config.toml
arch = "vit"
qk_norm = false
optimizer = "adamw"
eps = 1e-06
Rows from block 7 of a small image embedding model, named by matrix and row number. Rows with one number belong to one neuron. Each number is 128 + 32 x the weight over its row's rms, rounded and kept within 0 to 255. All counts start at 0.
After each neuron's rows are labels from the 100 images, of 14976, where the neuron reaches its highest value: "top examples" is what is common among them. Only what is clearly more common there than usual is listed. The data: gratings and oriented noise at many angles and scales. In brackets: how many of the 100.
# fc1: MLP up (model.blocks.7.mlp.fc1.weight, 768x192), inputs 96-191
# fc2: MLP down (model.blocks.7.mlp.fc2.weight, 192x768, transposed), outputs 96-191

fc1.35 [104 107 140 152  95 162 155 140  52  76  88 115 180 116 127  71 147 167 116 134 161  94  82  95 113 159  80  82 125 112 150 116 103  58 186 164 158 154 121 153 170 184 114 177 154 164 163 176 110 143 132 167 133 117 107 133  95 162  93 168  78 111 113 137 168 102 117  99 125 117 144 124 120 110 144 103 147 141  74 136  73 101 144 146 110 133 118 171 137  58  93 163  76 190 145 140]
fc2.35 [114 162 125 162  81 132  99 175 131 112 144 138 127 102 119 110 164  71  79 160 121 149  99 145 157  82  94 111 169 125 102  81 145  87 111 102  99 215 128 119  50  92 153 134  95 103 121 107  93 126 124 147 109 143 119 102 143  64  68 116 128 133 124 131 157 124 166 132 177 150 171 126 151 120 118 124 149 157 168 105 136 140 127 167 107 142 126 143 166  82  56 110 138 135  98 144]
top examples: very fine (59); dashes (43)

fc1.87 [139  98 127 132 157 163 127 160  89 151 141 150  66 108 115 114 108  30 177 107 157 108 117 160  63 117 175 164 119 136 115 158 122 173 138 103 126  96 150 120 205 163  93  75 175 174  97 155  98 112 118 157 141 160  90 143 116  71  91 132 130 111 127 153  90  98 198 165 186  95 137 144 153  90 143 117 116 134  33 134 140  58 128 140 128 147 149 105 111 154  90  97 180 138  79 106]
fc2.87 [111 118 109  54 134 118 123 152  93  76 100 112 117 190 109  95 140 129 139 132 176 106 188 108 109 111 144  81 130 130  72 163  77  93 152 139 122 147 121 119 121 135 133 133 138 150 158 128 127  95 148 123 100 145 135  87 177 108 132  48 151 154  91 140 104 115  98  99 163 128 148 132 138 113  99 106  62 174 180 166 152 125  92 149 156 136 105 115 179 163 116  91 114 106  81 140]
top examples: dashes (100); coloured (100)

fc1.373 [135 157 115 121 140 112 120 116  94  81  66 103 128 107 164  91 184 168 100 123 186 141  90  92 154 154  95  51 112 112 160 126 162  52 131 196 173  64 150 118 117 134 127 144 116 155 134  75 145  88 116 125 118 100 135 123 133 174 138 133 118 133 148  76 181 157 129 151 140  47 105 198 171  78  61 131 134 127  96 121 115 114 100 173 104  97 132  87  50 133 109 129 129 107  92 136]
fc2.373 [165 143  89  99  77 161 169 191 158 178 121 128 110  86 128  82 134  85 130 118 111 124 137 130 121 119 143 133 126 171 141 118 126 201 117 109 119 131 113 120 151 133 132 126 124 138 123 176 146 129 164 124 110 127 125  90 139  96  96 124  97 129 101 147 195  86 142 117 174 162  80 129 118 142 130 110 166 202 143 162 159 124 130  89 139 143  85 164 119 166  66 162 174 124  79  44]
top examples: dashes (100)

fc1.162 [164  87 124 182 148 166 181 170 109 134 101 142 122  99 103 173 160 158 134 139 153  97 113 129 110 113  92 166 165  98  94 131 146 130 124  95 168 105 136 134 150 141 112 153 129 119 102 123 125  82 125 124  97 124  85 138 114 148 108 141 130  83 111 130 134 143 142 155 142  92 156  68 133 150 132 134 159 131 105 145  91  66 117  63 171 129 128  77 153 137  79 186 170  85 152 163]
fc2.162 [ 81  89 106 130 174 149 104  51 153 165 152 123 140 113  96  68  96 117 119 171 142 151 149 105 156 116 137 105  97 143 125 168 108  65 145 142  96 145 126 144 113 132 164 102 127 168 162 145 141 194 135  99 162 135 137 112 103 124 125 158 122 123 147 100 146 137 139 141  96 118 119 151  92 124 153  88  80 118  93  95 135 180 137 213  54 149 122 112 134 156 144 143  78 174 126  62]
top examples: low contrast (100); coloured (100); square grating (67)

fc1.289 [158  28 109 144 142 184 140 160 110 126 163 121 106 177 141 108 192 165 158 151 176  89 148  99 108 126 137 133 145 136  82 154 189  82 170 103 182 139 136 113 160  93  64 123 134  93 117 160  77  89 115 131 147  81  88 140 143 109 105 168 121 124  64 142  90 120 159 151 180 159 157 133 172 125 169 135 127 179 131 145  93 150 143 116 142 128 156  93 154 111 129 186 114 139 188 120]
fc2.289 [130  96  80  80 213 133  65 163 134  88 122 103 132 158  51 138  76 140 149 168  94 164 123 135 145  94 114 147 112  82 115 114 130 112 162  86 143 108 127 148 134 161 185 164 169 176 149  94 128 147 121  83 118 142 126  73 111 167 164 125 133  64 121  87 113 181 101  57 104 151 179 139  89 120 149 153 110 139 120 122 159 120 118 151 116 175 112 150 144 145  81 150 126 109 144 147]
top examples: low contrast (100); square grating (98); very fine (52)

fc1.637 [111 140 120 139 125 129 120  68 171  65  92 114 100 216 113  99 120 161 159 152 108 136 117 144 108 144 153 184 140 170 153 166  98 147 122 141  86 149  93 118  78 127 124 163 108 109 177 143 164 122  84 109 100 133 126 120 118 147 148 146 137 124  99 121  92 124  97 105 169 171 125 138  94 134 154 145 160 161 155 172 138 130 112  87 142 120 134 120 151  96  71 141 102 118 181 140]
fc2.637 [142 175 109  93 108  81  79 148  80 140  98 161 135 115 141 180  80 157 104 108 106 171 100 178 168 121 114 111  85  90 148  54 154 163  78  81 196 130 111 114 117 181 175 123 180 140 145 107 100 165 121 123 159 146 143 115  99 145 113 145  55  98 159 120 198 171  90 108 112 144 103 157 125 133 141 163 160 138 140  93 123 130 138 104 135 163  82 155  91  97 107 135 185 146 110 139]
top examples: dashes (93)

fc1.256 [115 136  97 134 107 119  96  89 103  87 153 105 173  97 142 101 192 151 123 153 162 110 123 112 190 155 119  80 106 146  81  84 116  80 164 113 183 119 119 129 121 150 142 163 120 122  95 102 130 101 111 134 173 134 137 115 139 143 129 105 165 138 162 130 160  94 210 172 185  67 147 111  97 137 166 171 151 159 117 140 121 114  72 169 134 134 102  88 133 117 106 139 108 146  94 170]
fc2.256 [111 141 102 139 165 156 123 135  78 193 121  90 118 153 131 186 136  57 112 133  56 145 151 122  94  93 103 137  90 132 112 135 114 147 125  98  95 140 119 112 167 121 118 112 112 148  62 153  74 173 163 142 126 108 128 116  92  72 166  93 152 145 203 102 136 110 131 113 139 177 123 132 145 109 114 119  80 149 152 176 200 174 173 145 174  64 119 166  45 143  61 127 183 144 109 135]
top examples: coloured (100); dashes (75)

fc1.660 [188 167 111 125 146 107 160 129  97 118 139 127 163  71 141 164 161 139 102 191 170 132 146  96 137 166 150 125 138 105 144 131 127  85  88 152 166 145  91 112 146 144  63  95  63 134 133 149 201 123 111 109  91 102 145 148  86  97 143  83 141 135 111 136 130 109 144 124  82  64 156 167 107  97 106 119 169 110 149 173  62 120 130 129 165 179  97  68 119  88 137  97 146 134 123 116]
fc2.660 [102 166 181 104  72 163 107 165 133 175 151 144 159 129 135  93 136  84 161 137  88  76  92 183  68 148 127 144 168  98 128 156 128 155 143 133 144 142 113  76 177 159 165 127  89 196 172  87 145  93 138 156 173 145 129 173  95  94 104 126 132 159 177  72 138  97 157  99 118 163 184 156  73 188 138 131 127 112 130  98 130 152 183 127  97 144 179 153 108 153 105 113 121 136 100 122]
top examples: noisy (94); low contrast (70)

fc1.245 [130 138 156  86 109 113 111 152 101  95  85  79 173 101 122 101  98 202 119 153  92  84 114 140  78  95 111  84 165 138  85 134 134  84  98  88 133 138 117 109 158 130 125 144 121  55 139 161 161 157 154 104 114 180 162  69 133 124  81 130 106 138 101 137 162 112 150 181 136 162 126 150 145 128 131 111 148  68  90 111 108 126 155 199 200  77 100 139  80  80 148 166 123 137 126 103]
fc2.245 [125 190 147 135 137  93 136 147 124 119 106  97 173 100 134 162 108 100  83 108 189 157  69 121  61 138 146 172 106 133 175 197 113 128 148  91 175 145 116 132 142 133 101  98  77 160 133  96 162 162 160 157 173 141 143 139 114  85 162 103 156  99 137  96  98 165 158 177 121 165 155 116 141 137 152 137  76  97 156  91 182 170 115 105  85 126 167 147 106 140  90  61 135  99 131 167]
top examples: coloured (98); dashes (46); stripes at 75 degrees (28)

fc1.626 [239 119 112  88 102 139 165 142  96 101 149 144 147  67 147 149 141 130 172 117  75  88 107 119 104 129  90 106 122 162 103 152 145  78 130 109  97 138 115  91 132 133  64 149  88 148 162 158 179 151 132 101 133 132 161 117 192 118 127 158 103 166 119  60 150 118 153 124 154 113  85 194 109 142 132 153 120  70 102 175 121  81  74 158 130 137 144  64 126  81 128 179 116 181 139  87]
fc2.626 [108 139 155 109 121 123 138 114  84  69 112 113 132 117 129 187  88 120  87 157 197 170  53 109  91 114 189 142 106 117 135  93  90 158 158 110 173 131 138 144  94 141 120 106 123 115 135  88  83 146 104 128 131 120 159 157  54 144 135 143 168 116 129 135  98  97 134 127 117 177 199 110 143 142 177 142  84  79 125 108 135 143 136 167  89  67 166  87 134 185  99  48 169 134  99 152]
top examples: noisy (79)

fc1.630 [125 136 189 213 104 126 195 128 125 179  98 104 142 115 133 120 128 129 181 135 140  74 109 126 149 142 110 181 117 113 141 156 153 176 117 137 110 151 135 139 125  93  68 110 100 114  96 114 129 136  76 132 118 134  84 175 120 109  98 154 177 126  93 118 182  78 129 175  96  89 122 122 149 171 165  91 159 136 151 158 107 155 133  95 167 133 117  75 124 125  86 134 151 133 154 148]
fc2.630 [159 172 115 115 146  68 119 150 120 136 103  81 181 169 115 157 125 145  89 100 115 150  56 157 143  90 123  39 100  80 150 103 165 117 135 144 143  91 121 180 119 108 165 171 148 142 131 111 175  99 134 122 136  96 164 117 148 132 110  87 177 121 175 118 126 134 123  68  80 124 151 141 135 158 108 168 119  84 155  79 121 173 104 149 124 139  97 185 122  89  88 174 148 152 117 129]
top examples: low contrast (88); coloured (78); sawtooth grating (59)

fc1.124 [153 162 100 136 117 122 104 118 138  93 142 113 147  27 138 109 178 145 170 152 189 138  93 157 168 118 155 116 109  83 145 116  88 129 131 136 126 119 114 135 156 139 113 137 101 107 162 148 154 130 106 112  75 160 125 139 131 159 137 142 122 116 135  56 111 111 159 184 149 114 120 118  96  97 154 127 191 173  63 119 122 108  37 143 119 139 106 114 116  97 141  82 135 140 147 150]
fc2.124 [170 174 164 132 107 138 124 118 113 150 137 148 120 162 159 142  74  85  77 104  80 125 118 107  86 128 109 127 129 146 134 183 153 123 111 188  96 132 135 107 158 151 175 118 177 137 104 156 143 129 185 137 143 107 124 184  89 124 103 120 175 128 174 124  73 104 152 105  93 173 176 156  99 116 219 109 104  94 168 110 187 105 184 127  90  79  98 158 174 116 123  91 164  83 161  92]
top examples: sawtooth grating (100); coloured (100)

fc1.185 [164 193  97 121 107 130 130  55  89 104 142 109 216 103 118 119 128 159 153 144 140 163 130 148 124  90  93 120 178 116 123 103 148  87  94 103  90 144 125  97 157 112  89  90 109  82 154 174 136 144 105 127  95 113 134 120 152  98 150 127 170 131 152 122 164  96 160 109 135 162 127 173 118 150 126 128 139 145 151 143 113  88 126 177 139 105 147 117 104  76 142 195 112 125 141 102]
fc2.185 [156 141 159 192 127 101 111 164 114 169 114 153 107 132 114 176 121 114 130 123 112 166  70 137  58 126 123 164 118 113 111 156 139 121 106 137 167 166 115 120 166 108 169 138 121 131 110 120  84 165 124 140 177 122 172 158 140  80 127 159 154 103 199  83 105 138 136 111 131 151 138 143 126 128 147  99  76  73 163 152 176 164 152 109  98 145 178 140 110 122  93  23 151 149  94 173]
top examples: very fine (61); noisy (61); filtered noise (53)

fc1.118 [180 144 153  93 104 161 111 172  82 180 128 155  86  83 141 152 170 125 144 120 157 110 161 150  98 143 142 171 175 111 137 153  94 152 167 154 117 124 102  92 129 148 139 139 128  93 135 164 181 144 100 127 171  61 165  84  96 151 169 126 132 158  77 140  72 131 178 134 138  91 118  88  80 127 134 112 146 114  88 126  95  95  96 115 128 119 117 110 164 180  94 138 142  67 111 158]
fc2.118 [134 172 107 115  90 126 115  82 122 169 159 160 102 136 160 149 126 152 151 114 130 125 227  99 134 144 149 155 115 160 170 141 186 139 106 170 102 111 128 121 129 121 167 109 146 105 140 151  78 143 149 183 206 103 166 102 131  76 123 125  94 178 134 169  84 150 134 169 149 145  98 157 183  77 100 140 148 105 113  56 103 166 113 156  98 133 128 138  95  88 136 137 115  86 101 124]
top examples: very coarse (63); sine grating (62)

fc1.606 [128  54 168 134 144 161 172 118 135 123  72 116 124 110 133  86  88 146 105 121  67  95 127  89  95 126 148 124 106 110 107 100 137  59 124 175 108 134  85 114 215 118 134 177  17 101  95 121 158 172 107 166 142 140 130 129 142 162 110 136  99 102 101 152 165 138  81 113 148 134 134 151 201 117  83 136  75 122 182 140  79  93 113 109 127 150 193 170 127 114 152 168 151  96 126 121]
fc2.606 [117 171 166 137 143 114  98 124 133 163 118 134  86 122  83 115 200 194 134 116 177 130 129  82 133 137 125  98 150 124 107 125 120 127 135 141  75 105 122 178 111 108 110 131 162 150 160 113  93 113 115  90 111 183 113 175 118  69 174 163 128 136 129 175 124 183 139 133 179 106 158 111 116 137 124 132  74  96 175 165 194 195 124 131 153 166 136 118 153 161 116  88 143 156  94 152]
top examples: low contrast (95); dashes (78)

fc1.126 [123 162 150 149 128 120 120  96 161  97  77 147 114 237 114  97 132 172 173 132 103 123 127 140 118 148 167 182 122 161 165 184 118 148 129 134  99 163 108  98  65 138 114 162 103  94 159 152 157 124  87 116 109 130 109 103 124 153 123 138 157 133  73 102 102  77  97  91 149 164  96 139 119 102 126 135 181 157 156 172 159 169 151  79 139 132 150 133 148  80  71 137  97 140 179 138]
fc2.126 [111 156 102  92  83  86  77 154  94 143  77 154 122 143 146 157  60 147  76 113  97 181  89 156 155 101 102 134 115  97 137  61 141 170  88  83 172 130 118 146 124 187 183 129 179 142 131 132 102 167 119 105 158 183 144 134 105 146 122 140  68  92 190 125 188 177  88 108 148 143 113 156  97 138 129 151 159 140 142  91 134  67 130 104 130 159  77 157  85 105  82 144 191 126  93 128]
top examples: dashes (100)

fc1.261 [184  53  86 128 115 211 131 156 135 167 176 116 135 117 178  96 177 175 117 122 133  90 140  97  91 159 148 103 144 182  70 166 155 100 129 109 148 141 125 112 155  99  41  60 128  95 118 169  74 104 113 136 164  61  92 167 110  70 111 183 141 117  87 166  92  83 154 176 178 123 135 125 162 114 142 137 144 151 128 164 121 159 175 111 153 105 183  96 118 161 142 135 110 141 158 106]
fc2.261 [121  81 104  88 158 172  79 139 134 100 132  77  95 154 117 132  68 151 135 165 160 163 134 137 178  87 138 159 125 115 125 112 128  97 143  86 169 136  77 131 121  80 168 182 142 165 163 143 152 135  64  93 124 133 179 119 108 164 172 153 155  88 120  74 140 190  94  71 111 170 170 111  96 151 167 136 104 126 134 100  83 129  90 135 132 152 123 131 143 155 107 157 103 126 150 134]
top examples: very fine (66); sawtooth grating (49); square grating (49)

fc1.50 [148 143 148  89 129  99 117  61  96  46 125 129 194  85 133  85 151  89 131 154 157 134 103 146 123 156 117  60 131  84  95 101 155 143 129 154  77 172 109 135 168 119  78 109 182  66 129 118 128 152  92 160 152 107  86  99 169 119 168 144  86 148 131 106 143  83 151 166 159 160 152 125 138  90 146  78 127 153 119 113  92  79  84 200 158 142 154 100 158 114 131 127  95 138 142 100]
fc2.50 [115 190 171 142 118 120 103 112 103  94 116 124 141 129 134 170 141 112  80 116  84  96  90 157 116 100 188 199 143 168  88 177  71 123 139 101 130 114 140 121 134 149 112  94  82 124 110 183 120 152 164 182 123 135 128 142  71  82 179 135 182 141 128 105  93 147 135  77 127 151 138 109  84  96 188 134  82 109 136 110 174 139 175  67  57 149 143 160 104  90 130 140 164 121 115 169]
top examples: coloured (99); noisy (90)

fc1.525 [129 139 147 145 140 104 176 110 121 136 122  72 165  75 132 101 109 139 178 131 115 167  96 106 153 146 128 106 148  79 114 145 107 107 151  67  85 147  94  89 148 122  71 146  96 124 102 178  87 121 139 170 117 134 139 146 162 141  75 102  71 169  72 155 158 127 132 162  92 162 130 108 157 136  98 166 159  55 128 122 124 136 101 173  91 103  89 109 105  89  87 148 144 145 104  70]
fc2.525 [106 166 165 146 168  61 104 130  96 104 122 113 131 126  86 164 200  65  87 141 165 128  76 122 131 120 121 157 159 130 152 186 126 137  99 137 106 152 160 130 158  71 161 110  92 122 101 175 135 157 153 133 138 138 164 135 106 108 158 145 177  92 149 106  73 127 121  70 124 201 115 185 135  47 124 145 144 102 138 123 193 179 140  57  83 103 122  96 158 136 112  97 194 128 177 166]
top examples: very fine (49); sine grating (43); stripes at 165 degrees (29)

fc1.481 [118 136  92 178 100 125 123  94 143 121 186  93 128 161 109  92 132  76 132 188 142 176  96 107 121 137 134  64 139 116 113 118  80 187 120 149 140 126 148 135 169  58  45 137 121 103 139 169  80 132 137 135  38 119 114 174 110  86 138 106 141 155  84  79 109 125 156 148 114 177 151 146 146 113 101 181 173  42 156 193  95  69 119 163 123 135 127 110 154  83 127 157 106 167 167  89]
fc2.481 [161 125 124 117 142  97 159 113  64  97 119 130 144 138 139 124 165 139 125 166 170 137  86 131 129  82 182 121  93 144 102 170 128 157 126 122  69 111  98 129 183 133  93 149 134 157 114 100 128 140  88 160 103 144 142 128 143 140 143 154 160 124 134  91  80  97 141 120  93 145 113  64  87  95 200 152 118 153 156 112 166 149 138  87 115 150 165 101 137 138 108 102 117 106 116 143]
top examples: coloured (99); noisy (72)

fc1.319 [136 169 149 125 155 113 122  64 147  67 160 109 119  62 139 133 148 108 108 187 193 165 148 142 165 147  72  59 137 123 125  48 128  56 165 133 141 151 108  75 103 125  97 102 111 162 133 193 110 105 124 112 138 129 124 133 181 114 119  64 116 148  87 112 121 131 104 152 163 119 149 142 133 127 159 119 147  72 131  83 127 110 138  99 113  88 123 123 160  83 162 156 193 154 101  87]
fc2.319 [116 164 113 159 115  99 146  93 111 135 159  78 104 176 134 116 139 114 126 117  13 127 101 167 105 134 150 139 105 172 144 114 143 149 149  76  68 150  94 164 136 106 161 122 151  81 145 143  83 113 207 133 144 169 168 145 120 113 119 135 160 135 141 111  73 162 167 133  77 149 119 119 114 127 147 122 122  78 121 186 135 149 158 120 113 131 132 123 145 115 108 140 116 107 157  84]
top examples: sawtooth grating (100); stripes at 165 degrees (34)

fc1.515 [116 108 121  89 121  88  97 146 101  97 146  99 150 116 105  96 156 146 147 168 152 108 131 131 153 158  91  95 152  57 142  75  81  49  61  94 118 136 165 137 175 118  74  25 178  84 142 114 158 131 114 111 122 132 175 131 145 107 152  94 133 161 102 135 167  75 123 109 178  96 124 143 110 131  67 128 155 125 103  92  86 111  97 145 177 124 111  80 115  90 138 168 178 142 134  91]
fc2.515 [153 148 100 168 162 132 133 160 127 159  81 127 138 150 154 194 178  34  66 139 112 121  86 124  71 126 148 181 110 155 163 147 134 119 130 109 149  99 106 113 143 122 207 202 113  88  98 108 127 147 141 122 114  91 140 187 142 127 134 143 122 112 133 121 106 145 153 105 138 149 144 138 147 181 118 127 111  86 144 153 146 126 187 139  60 141 120 196  33 127 108  87 139 118 147 202]
top examples: noisy (77); coloured (77); sawtooth grating (59); very fine (42)

fc1.259 [ 90 117 176  63 119 171 119 154 126 153 123 112  60 100 168 149  95  77 135  91 150 140 207  80  52 100 113 159 166 132  86 109 124 196 167 148  96 153  93 170 169 135 115  99 132 149 111 146  58 173 110 115 129 130 109 109  82 137 164 167 104 153 129 135  94 145 188 199 141 163 139 137  69 180 206 129 132  93 101 158 110  72 138 140  87 167 110  96  84 182 108 124 146  94 122 118]
fc2.259 [175 167  91  98  98  87  80 174 166 122  87 162 167 147 142 127 135 195 111  82  92 189 110 154 186 157 139 124 124 120 144  78 157  95  91 107 174 137 130  62  79 120 150 186 152  93 126  57 185 145 153  91 135 138 131 130 137 153 130 173  93 142 130  66 189 173  61  27 104 149 137 102 135 112 119 148 167 117 184 120 154 180 138  88 113 124  98 191 162  84 105 151 124 151 146 153]
top examples: dashes (100); coloured (100)

fc1.709 [121 109 142  97 137 168 132 146  92 165 149 105  90  90 152 138 101  97 156 121 170 121 185 100 106  79  99 132 148 123 100 115 130 193 179 157 100 114 102 171 196 145 134  79 145 169 109 160  34 146 101 126 153 128 100  99  76 109 132 149 101 104 107 142  95 160 170 201 132 123 129 137  97 153 191 122 112 124  92 157  87  56 146 164  87 194  92  56 104 163  85 136 168  91 128 129]
fc2.709 [131 176 104 143 136  78  70 162 152 128  90 138 150 156 115 169 109 197 108  89 108 194  74 200 182 116  77 139 133  93 166  82 141 132  91 100 158 146 112 118  73 154 192 192 175 109 157  74 168 163 124  91 131 125 141 119 109 160 138 153  98 114 142  94 189 189  52  51 112 186 139 115 108 108 118 173 162  96 197  86 123 160 113  93 117 134  84 199 115 105 100 185 143 147 116 176]
top examples: dashes (100); coloured (100)

fc1.139 [181  56  91 119  98 192  98 149 121 163 157 148 134 153 172 102 174 157 128 101 140 102 139 124  90 140 158 118 122 182  86 176 173 119 124  64 148 130 139 157 183 113  47  73 164 106 116 175  63 116 112 147 178  97 108 168 110  63  88 171 111 116 121 156  76  89 144 167 196 134 143 140 169 102 147 140 132 127 118 131 115 178 144 108 143 114 182 102  95 135 125 133 122 138 115 111]
fc2.139 [ 99  93  74  94 129 161  64 140 135 123 139 114 109 193 131 109  89 178 103 169 180 190 103 118 229 112  98 125 138 120 111 128 142 100 143  93 143 141  99 117  88  94 169 207 152 135 143 166 190 135  60 103 154 111 158 133 100 150 166 166 129  88 141  92 126 186  87  40  92 148 134 107 118 135 159 170 121 117 168  72 119 167 104 153 153 130 135 179 169 162 100 143 133 122 156  81]
top examples: very fine (84); sawtooth grating (75); stripes at 15 degrees (27)

fc1.589 [186  33  96 132 107 216 134 160 126 142 176 124 130 157 167  83 180 168 123 128 131  87 149  91 104 147 151 123 145 160  60 156 170 102 149  97 155 152 122 138 170 100  50  86 136 106 113 160  64 100 104 163 156  63  83 167 116  70 105 173 128 103 103 167  88  93 159 175 194 146 140 139 161 110 153 146 127 172 124 145 111 149 172 103 141 119 185 109 104 131 139 162 112 144 156 109]
fc2.589 [105  86  80 104 169 160  64 147 144  99 123  80  96 168  96 135  80 158 137 168 135 175 130 128 174 105 124 157 130 110 142 113 136  97 151  88 170 132  91 124 130 118 168 181 160 161 166 134 149 153  74  67 140 142 166 111 120 148 177 144 145  75  98  73 147 190  78  56  98 169 172 127 117 110 162 149 110 116 148  94 109 130 104 153 124 157 125 142 151 141 107 151 112 123 137 148]
top examples: low contrast (91); square grating (87); very fine (56)

fc1.507 [126  94 167  98 147 137 167 128 129 124 152 102 192 127 153 121 124 157 118 151  75 151 116 124  92 170 104 157 103  74 146 107  82  55 140  99  85 158 139  59 117 146  70 147 158 118  94 186 158 119  88 119 126 107 120 139 140  77  78 132  99 187  64  60 128 104 166 132 137 115 127 144 134 180 122 184 107 121  70 147  93  84  95 130 159 146 135  52 119  64 137  83 107 105 140  76]
fc2.507 [143 191 186 133 152 107  94 127  88 108  94 160 129  96 141 142 139  90 112 107 177 132  86 125  89 128 138 188 121 184 130 142 142 132 142 143 165 115 123 174  84 132 147 106  99 121 146 127 141 120 105 105 174 139 108 158 117 153 159 142 138 122 161 189 123 144 170 119 163 152 121 113 113 119 173 124  74 124 123 133 158 117 156 122  62 125 158 154  95 179 115  60 188 127 132 172]
top examples: noisy (86); low contrast (71); dashes (47)

fc1.338 [169  18  99 134 135 187 114 156 122 126 146 140 110 182 172  90 177 161 146 143 157  96 137  98  86 138 154 141 147 170  69 156 177 105 149  85 173 136 126 131 180  96  56  96 164 100 115 170  79 108 120 148 147  80 103 160 118  92 101 172 115 121  95 139  93 122 145 172 201 147 151 128 168 108 160 135 112 176 121 134  95 148 161 109 158 115 176  71 113 112 129 163 120 135 177 126]
fc2.338 [123  86  54  85 173 155  57 164 133 114 136  94 101 171 101 139  86 174 137 164 120 185 126 140 174  95 118 145 131 102 122 126 138 104 147  78 152 135 100 132 121 115 186 188 168 160 164 133 169 152  96  89 131 130 152 103 108 160 182 142 115  78 110  86 118 193  91  54  95 159 173 131 109 119 167 164 119  95 153  87 138 114  93 141 137 167 115 170 151 139  85 154 120 118 163 133]
top examples: low contrast (99); square grating (94); very fine (55)

fc1.513 [160 120 106  81 141 128 179  82 138  87 157 135 180 182 149  63 114 135 105 192 139 133 100 126 129 127 158 199 163 118 147 144 149 109 105 158  69 114 110  97 198 108  98 195  39 106 163 138 136 174 106 106 126  89 148 145 119 122  86 141 124 141 144  90 146 100 145 123 130 149 103 149 152 157 122 140 117 144 116 177  93  92 162 149 131 172 138  94 144 120 157 156 120 134 145 140]
fc2.513 [130 141 165 123 138 100 118 150 146 140 110 178 152  94 149 150 115  76  98 109 221 140  86 117  93 103 167 105 111 138 128 102 120 178 131 152 130 137 128 147 165 141 128 129 102 173  84 140 120 166  80 137 139 156 140 111 116 133 158 110 151 121 161 179 102 110 171 148 175 139 112 138  99 130 199 118  38 120 145 151 112 177  94 112 109 108 189 130 105 128  89  29 129 109 136 165]
top examples: dashes (81)

fc1.713 [140 142  89 101 123 148 130  90 103 118  85 143 194 129  88 131 128 106  80 198 184 166  85 134 152 100 147 182 182  96 124 162 125  80 176 149  97 127 131 121 141 119 190 106 150 130 124 186 109 142 154 141  88 137 110 127 119 129 103  88 109 129 115 119 110 109 167 169  79  62 108 167  74 118 148 148 124 169  92 111  83 234 125 120 115 111  98 134 110  71  91 138 152 137 148 127]
fc2.713 [ 96 114 110 155  94 128 116 128 117 128 170 139 138 145 148 104 143  91  71  97  60 100 130 152 144 137 101 100 193 186 136  93 125 210 114 152  27 110 114 154 160 116 127 191 127 177 106 158 123  80 165  57 155 125 102 136 127 120 116 149  91 141  69 159 148 138 175 175  94 104 137 133 135 156 139 153 210 149 144 111 144 134 111 141  84 148  90  96 114 113  67 144 146 118 120  98]
top examples: noisy (64); dashes (36)

fc1.730 [201 165 147 104 132  70 116  87 107  87 119 103 149 115 141  96 125 144 179 174 173 158 113 148 131 129 122 167 178  99 155 168 118  86 102 109  80 147 153  77 135 143  96 109 123  93 113 155 198  76 124  59 112 156 160 131 119 140 175 130  90 156 108 104 111 111 166  99  78 116  99 113 175  83  66 119 156 170 118 160 120 159  76 183 168 120 127  75 103 141 109  98 122 109 110 133]
fc2.730 [138 126 194 111 129 139 112 128 110 143 133 135  91 102 149 175 155 117  99 104 119 125 117 121  64 133 161 133  94 145 134 158  48 145 176  93 144  89 120 171 124 111 170  59  93 155 124 148 135 169 138 148 174 159  68 183  76 112 145 130 154 149  77 123 119 137 160 136 123 135 114 151 100 128 199 138 119  91 162 129 180  28 144 136 111 147 125 169  94 166 117  98 172 119 141 157]
top examples: coloured (96); dashes (80)

fc1.374 [160  54 111 142 134 191 137 151 124  97 135 107  79 168 178 116 147 133 144 156 150  92 163 106  77 104 166 153 164 152  84 152 159 123 161  87 159 124 114 150 189 119  76  90 168 132 103 144  57 111 103 175 113 115  96 143 113  72 114 171 127 126 107 141  52 134 175 184 178 162 138 158 142 111 177 128  96 162 105 129 109 132 176 112 148 104 169  56  94 110 122 179 112 128 171 127]
fc2.374 [126 118  77  80 153 126  67 202 128 134  97 103 125 174  69 146 105 200 110 142  79 172 112 122 170  84 117 168 128  88 139 105 139 127 158 109 130 121 118 140  81 117 183 211 173 138 163 117 160 156  96  79 139 132 138  94 127 148 163 117 125 106 120  98 118 158  75  42 111 162 162 103 127  84 110 183 141  81 173  97 154 133 101 133 129 165 132 181 160 102  81 138 133 115 121 171]
top examples: low contrast (100); square grating (91); coloured (84)

fc1.201 [ 76  65 113  58 111 124 170 136 107  63 146 156 145  97 128 148 139 205 165 107 141  85  61  95 127 164 137 102 133 124  75  92 114  23 124 162 122 112 118  83 141 139 128 127 158 102 145 149 130 106  83 108 100 180 180 143 129 100 119 109 150 178 164  97 165  76 136 113 102 119 139  99 136 169 130 133 138 102 118 122  58 104 126 204  98 112 167  74 115  73 119 168 150 147 134 155]
fc2.201 [152 147 125 132 100 108 103 102  79 162 122 133  98 132 150 168  90 110  81 105 136 139 100 110  40  97 118 126 126 169  95 131 173 137 109 160 202 175 163 168 104 110 181 138 102 140 132  91 107 136 171 105  99 139 114 137 126  99 156 122 151 151 111 131 129 131 138  78 164 123 110 162 133 161 186 114 101 122 135 134 208 126 161 147 142 144 158 195  87 192 100  70 143 170 150 163]
top examples: very fine (75); sawtooth grating (57)